A small CTC audio transcriber, trained from scratch.
Model: 11.7M parameters, arch transformer, norm layernorm, activation squared_relu, moe top_k, num experts 64, layers 8, width 192.
Training: muon at rate 0.0032, 12300 steps.
Data: trained on single English nouns, adjectives and verbs, spoken by a formant synthesiser in many voices, 20.2 epochs.
Rows from block 3 of a small CTC audio transcriber, named by matrix and row number. Rows with one number within an expert belong to one neuron, the router's apart. Each number is 128 + 24 x the weight over its row's rms, rounded and kept within 0 to 255. All counts start at 0. Numbers have three digits each. After the name is the row's rms in percent of the matrix's.
Before each expert's rows are labels from the 100 clips, of 14976, where the router gives the expert most weight on average: "peak on" is the class under the peak. Only what is clearly more common there than usual is listed. The data: single English nouns, adjectives and verbs, spoken by a formant synthesiser in many voices. In brackets: how many of the 100.
# router: router (model.blocks.3.mlp.router.weight, 64x192, trained with AdamW), inputs 96-191
# up: expert up (model.blocks.3.mlp.up, 64x96x192), inputs 96-191
# down: expert down (model.blocks.3.mlp.down, 64x192x96, transposed), outputs 96-191

# expert 62
peak on: /t/ (32)
router.62 096:130152135092112150139137166127158102173115166111143113097166140125155114149105120157119101121121137141080154137131172136131107115120140132158106158148087166167119122111135152127121139104110142099091119095135082145125169094099104109152074117126167086118167091094118142145178106122143160143
up.10 105:204059140128080128128181128128128128192134086128123128128128128075128125100128128144128092128128139126128128212128128122128128128128161078128128146128168150128071128113128128128128133145128136149158096128130124125105128170128181128143091038128128128155128128128128128128128086140076128128
down.10 111:128179103128144171128109137128082128128193128179132128101170097128051128128128128130150139115128039128114098068128128096128128128081117128087157116128128128120119128193092161085113114170128128137162128121128128128151133128128128128135128128128089128102077128128128128128105102128128128128
up.11 127:177135128105091128112114175153139128124133148128128128091073176128128110128128128128128091100128109123128122122128098128145176128128128128139114128128199113076128158159070128128128090128128128098128110142147128128111133144094168177128128117128089128140109128128128113170030128132128155128
down.11 114:187128128138084173128113128128158128128128129149089104120087128136128128128128078128151170128109078151136128128128118128104128128135112143128174128128178128128160128111157128092182128174128108128128128060096156053128128128098128205128138152064169128113128116112128120128103128128128128128
up.12 043:112118097114128102145128148119142128104176092101110128151116085128082141141128089128096128116128091092166145158128151148117166155157065161128110088128128128128178178128166128099149124128128128150128207164128128120142109141158161128107176128113104128115128128128114128100152128108128104108
down.12 044:092136086152128104177110144128128128105092128128128128141074115128147128128104105083128128115128128097128142090128128067139128128079172152103128099128128087128108128128128074135160128128128128099128097158128128108128128128181171101128092158146128149116156128089128156100092128128140128128
up.13 043:155104193192096128150112096128128067107128084128087080148162103116128097077128147116128128147117139128143158083128128166128128128174182128128161148148128144073128128128128091128128136087128128145147128165103128152128092165176128153128128128100128128105113114109128128144128145064143128128
down.13 043:128176092160109138128128151128128153128128144128090160104086128147174099104163099118165145128144128128086107128128145079089128173102107144153112104152128128128174145160128102112138156128111168128128103100128149128128170152111109128128108102128128128143158128141128091100128098128077128095
up.14 139:145171150128128143063192157126126160128152128128128101128101173128128168145115128151128128128128128111128128172128102128161107089128144128145128128128181150135128092165152128111166132096060187128150044104128083128128077128128134128165077128128120103180128135147147111165096128112128135113
down.14 132:104128128128105128156147152128102143150128135185069128128110128183091128128128099128127128094128128128128104127140085177103122165098164128160114169172125128128128128147128128128128128128128113128169128128128172119132128109169146128128055128116095128130082128084128146128128111101086128102
up.15 124:119128119095128150068128115128082128171164099128128114070128170128128173128100128156168128128076121149128128116128128186128128167140128128128128126105179128164128127128104128128128128128128148128128128128121079071084086136128037118128094093128149149128127128158135120128128108112128085099
down.15 115:128128128128065159082128128128173128106166093153128182128089143186153121165169128128128079128149128128104129128217128137214168128177128128128128164128163129128128128128128112128128090128128100181128128105114157128083118104128128135128128144128088128128067113093128128128128124095120128128
up.16 084:128147128128128128131128128128174128128128128128128128128128095127128163128128128064101128103128140113128119086128128128123128128128128128128128138128128128128079098128153128156097150129141070128128192041186128128128128158104128128128128157128072128098113128138066134190062134120192091128
down.16 079:133173128128186128128119104173128084128128128128100128128128113149128128088128143157128122128177069129104091106128128143128149128128128128073088128128128180128128128080128128128128128085128128128128128128088128128128128128193097128128093128138199128128134128082082074132128128128122128192

# expert 43
peak on: silence (85)
router.43 092:116151130093106161145149149133174125177131171129134107085151160151132120163104098151112089143114119127093149136155157124120122114115148151132105144146095157167144117129124126121119120104140138099086125073118099135128165099107100099148085147119166090114138092092118176143188111093138121141
up.0 092:079128128128181095128128154095069128128128128144144119128128100128147119180151108069128138114130165104128128150128118128128128128169117168128136128161175068107136186128126128128099085128152171128128128128128159128128128073132088128157128128128129128180137175152159128079128128112128093140
down.0 090:128128071128164128128128128128128128128128169128127160128128160118128128178085128128164128128132128130128128182108146128212137121071151180128161128100128128179110128157147128191128128116123128172179128087128128161068128128128128071128137128140171126051128137128128124128166128141128146128
up.1 107:128115128128128095141155128128128128128128147128128128106079112128056081130113128125128146128128174134128128128167118128128098128171128142071128128128090126128128149128128085187115101128128128128110128120193128128128128175165105128088080128075128128128128116128128128078118126136128126160
down.1 102:128128118128113143128128128125118128128067128125066128128093152128128162151182128128128128162106128097128102151152157065162201111133128098128108128128128108128128128167162133128128128095128102162128166128128128128072121128076176128123128128128128128128173128128128089128128128128128128128
up.2 101:128161128154128228128128128104128128072128128103128152126128143073128128154185128115185148128128120221128128139145128128153134128128151128128079128128069143116181147094128161070128111129128128111145128128128128128135149128128129128103128128128121128128128172135142185063128099137128128120
down.2 107:091043087128128128128128128128128128090128128128128128137103174134113099138128128146128128128172107142175109116144105136163128136128087095154128146128174090128128158052090094128164129128075185128128138128128128188128163128128128128128128077127134128110162107128128128156128206112183107119
up.3 119:149128122193128128128115128170146129158128128128201128133128100128128193098128128111128086095128120128128128128128128128128128135079128128102128128070121128161158128128192160128128128128128123128112128128128128165080186128102128128116076128114096128128128128128128128128128132128128076146
down.3 129:166114128128112128128129128128149128128125128185128095140128128128127128128128113128128128108128154154091086150105145128104128128128102128128166129155186128128147103168128128128128117128128128128143178158157128119102111128142128137173128128128128146128132128128147093139128134177128128128
up.4 048:128197128128128128141106128128164107103105128128128176128128167101128155078183128128094162128128167128184143128128083128147062128107128128158128113146128128128104119073087128119094164103149128183128159140128128144128121128128098076128128128128128128128164083167092117128128128128078098128
down.4 049:128113169083126079128152128072128128108146105128128158148131168097148143128174114128128111128128172128128137128128124128160128091121128154068128159128110128095128106128128128124107162128128151128128128128128128072128128128117100128097128107128153159128178142162128106128077162099128128096
up.5 071:128128142102128103151128128128128114087128128128128108189128106150128118166128086152109128128191082128155128128128128128128128086097083147128128101083083095138074128128190128097093162128128159128210090128128080162128122150128128128128135128115128051128128173155167125128107177128128128128
down.5 087:128128128128128128108201128128088101128128128128128175152158128155103146128128128128128128175142128128116128138147128159068105128128103076128066128128128128117137128131097128097095128128105158116167149116149128105116075136128140135128157128152163128128118128098118128128128128081128112089
up.6 040:128128128173110128128128128117114101101108104158128128128158114173128159128073071128168180128157140128128188077128140128106128128090128128128128156128128094149115117094176173053128110157128128143128141128119108119147101128103128182128171102128128151128142164082106128128128142110128138097
down.6 040:128128162175128128160145143139086097143128128090086102174157148093166067128148128128128094099128173162128128102128109117114098119165128103116103109128128128128154108128083092181196128119170157160128128128150128083156090128128144128091100093128112128148165128109110143149068195128150128128

# expert 16
peak on: /f/ (100)
router.16 100:094155148143159134125117110131164144141151164164129107102136109132139104125110079142113156137105114138100148115153128152102156132088130139155153103169105148148155139107134136150139105115108120106091122089098103158127160121105160094152110148097126120116122103093081171153159101158116136134
up.0 121:128128128123128128128128128097155089168128149128128128196163128107118128135065128182091124128167128128128128128147128076128128109218065079128146128066144128128151128139104128128191128128094128072128131128073128143128128128128128128203128097067128128171095155109128128128153093128097128128
down.0 129:120128137109069128128128128150128128128106119134153098157118128171176121128199115181109145121128108128204128166142131128123128128128128190103128128128128164151149128144128128128128115135128128128138128128142128081128155130132077127128128107120128153128128153200132128147128128082077107128
up.1 068:110128128128139163128175128107128128144085154128110128128128128128116097128128128057128119150128128162128158128128100128077128112128094128158112128063128128128091154128128120132145189190095092180128160128171128128145128160128114128128103128158142106128128144128128128128128128085161113095
down.1 068:128180128184155077057128118128128128156128128128128128128128128128128128128160091135159128128149104128162128159128128109128113157133128128110128128128128083092097135183128128161135143078128098073167128128128128128128128098128128128162108136094148116125065128122128128161128128128128128128
up.2 045:103153087079148050128084128105163106099128170089110128128128128184128105128128128128128128148128097087128176128088140128090072128128197128144128128128128128135142128128128100128159128128197164115128150125128128128161138128128116192171128128128157128103101128142128128128128071128128107142
down.2 049:128128085055134093083128096128123128104087128128138128152172166097128128108128128128160128128128128173128151144149128162128123128128143110128101144163128128128134128153087128099103128128128128128128152128128128081128090103136128123128128105128154164128128128173152128128163169183109128156
up.3 146:084068128128178128093078170136122150151128128119040128140128153128128123128128128142128128174105075092128128178128140128108128153158152128171128133125134173128128128128145162128150073115105087127091128113097128166171113128139128128172083128128128171111128094159136128128088140123078113128
down.3 133:128128077121112123134128128128128124128128162090179170074074128091149079114128128134116128128127148071065128128128173174108094117129128117128116096141128128112128170128215128128161128110128142128108128110124128156175117128120100128114128115070160160128128128128099114128154119128128126158
up.4 110:180154128128078128128128128110099163130128128128124128128128128174176115128128128128128151128128128128119100063128094128104128140128186128146128128128128091128128142128128164128166168128128156137186128128104153107092128128128128128138128066165115108102128171126136153128128128088139128128
down.4 124:081128104139128181108122128123165118164128106171150151176128062128156128128128143128107128103128128181093128128088116124129139128128128205128128114128128107083133128157128177152092128093128136128123132128141128082128128128128103115116113128128128107128092189176096128098157141128084128128
up.5 126:071114128128130128128145128116173128125117124128154128128184128128128124110158107128085157177128128160153128113128128132092128194108088161128128095128128128159128128128161128125128128101157128128130161095128128128128128128100172079128128122135128154128128128134128141105128128128179130122
down.5 118:128184190168128088115197125100128128129124124128089114128169124128128160128097165128128128128132120128128128169128134128062090128128128128103194128142128128139128128128128128170126133128058128128135128093128128129149149128199088121128091109129083128128128100108070119128121143128128149113
up.6 131:097128128108127128140128128162128176128151117128128165116052058118128105128115128128150128128148138128078099120128128068122128128128128128110097091152141128128164128107143128147128128149131128179160115148134128140128128128128128106117128138128079120139128128153128128128128090128091159129
down.6 120:095128053116128128138138128128128110128095081128157100128148128160164118128148128119128128128158171128128128128131135137136128128128105128128180134141130128180128128070067121128128156085128128128128166128128128133143128128124128128128094181169137128164128128128116108141131114128149087128

# expert 7
peak on: /æ/ (74); /ɛ/ (26)
router.7 108:130107127118091115115162105136071110151119134095162130103134181136148160109096159129148116083150094137145115167100135159133137165146145093111130147113142077082136138108087099135137145125097149130115125116113123154092091112118131161161135086162156130094144149138132106135119100119101133145
up.0 105:128105128128138128128157128128118128128152128149128168115123128128128132164139128128118128128128070128134128128128128128198128128128128117130133146128075126128105128139142102128128197085128128146145202162065128128128136128148128128128128170128128148144089156128166128128080128138128128118
down.0 095:128147128128155075128152165193140128128128139128128100071162148128128154163103128118128128121128157135170128168128160165088128054128128128128128128086128110184128128128128116124128108128172112128076128128128166123105128128083157131128128128128142087128128128128128122174151128128182128128
up.1 114:128176128128071128157128128113128168128128128128128128128128112128111128128107165128128128128128108166128128097173114179128128186148174128137128128154113137131128153128128140099099128102128102146060128118174159128128168164128128131106128128128089151065175108110128128146128088128139128119
down.1 101:135098128128135128128147128128183096128128128105128128089144128128131096128128128128128112128183093131137148130123101133128128122128128128070101128077154173095128091126128128128128128157194150128128161148175128179114139128140068127167130096128159128106128181128163128128128107183128119128
up.2 109:128128128138208128134128128128140128128091128120106101099124128149128171162182100135128112133128128128174112097105145106108128090098128120128128112144093128128152088128115128112128072128089078128128128095154091112128128089128090209182139128149128128134110122085185128183117141128120128128
down.2 118:121101132118088134128103140148080107128129128128128129128186128140128128169128131128128128128128128156104128096084128149128140103128128128079163136122128144168128128128136128128172156104128145088073147128098168112128195152117172091128128148073128137128128145128089058081128128148128128098
up.3 085:126187128155176128106128117128128161128128122094148157128140128128102061128185225137107042108080180133128128128106140154147128108128070114128128128059136158109128128128128082128128128128194128128145097128170128128128128128128128128104128128128128128159129121128128128144128128128157128101
down.3 087:128128128128128164128128128128128133167128186131173128109128128140110128128157128164128118128128128128128128128090128155128128128128128157128128142104128128128063155128143128094128128128128128203128128128128184149128146141128128196114163128128128128128083121151086128181143128128066144166
up.4 139:066128128128097214168151144128093128128089128092128128078153146128097128108128149151128128128128128183128111154160128128138097128119128128134128128128128121099089128128184128131128128128156128128148128107120128128107128128128128128128140106142152128129128128128192128151128164128128091128
down.4 139:129128128128123130128128087145128158082108128202128122128128128127128156144086174128064128176128090133128168110128128135078128128128128133128146128141163128156128133106167128128092129128100128128128128177108159128133128161112121128162170148150128067128099128089183128151128128118202128128
up.5 131:098156128066095128166149094128095145128128128193150131107144128142086163127115162152128150128077157128150128171127128102099125128091167139121115131120114103128123128158209128128146128128089117167111128174080128172128128114107128128092128121169128128098128144128132174094121160128128128108
down.5 117:112182128128158128128128121143082128145128128128141133128051128128101128128128128165157121100108128128172087128080128128135128128128084090172152097121151128171091136093128128098120128128128138128114158137145128138167128128070133128128128128151075128174094179125128144165128128128164073162
up.7 102:128128128105128128117094131092132080139128136119128128163107128166128116128128152105128128095128128128168128113108093128146128129128143128089089168071128143128128128107132128069148128112163151128128128196161182182100070083092116090120128128162128128128128128128128157128146190128136128134
down.7 102:105109125128165077116128143139128128128107128128128128128128082142083087193132100128128128159128149128128119128128128128096136128128169157184097128135128128146175128142128125128093128096088085128128128099128128128128128128128128148105099113128165128128090128119075117130126128128128128128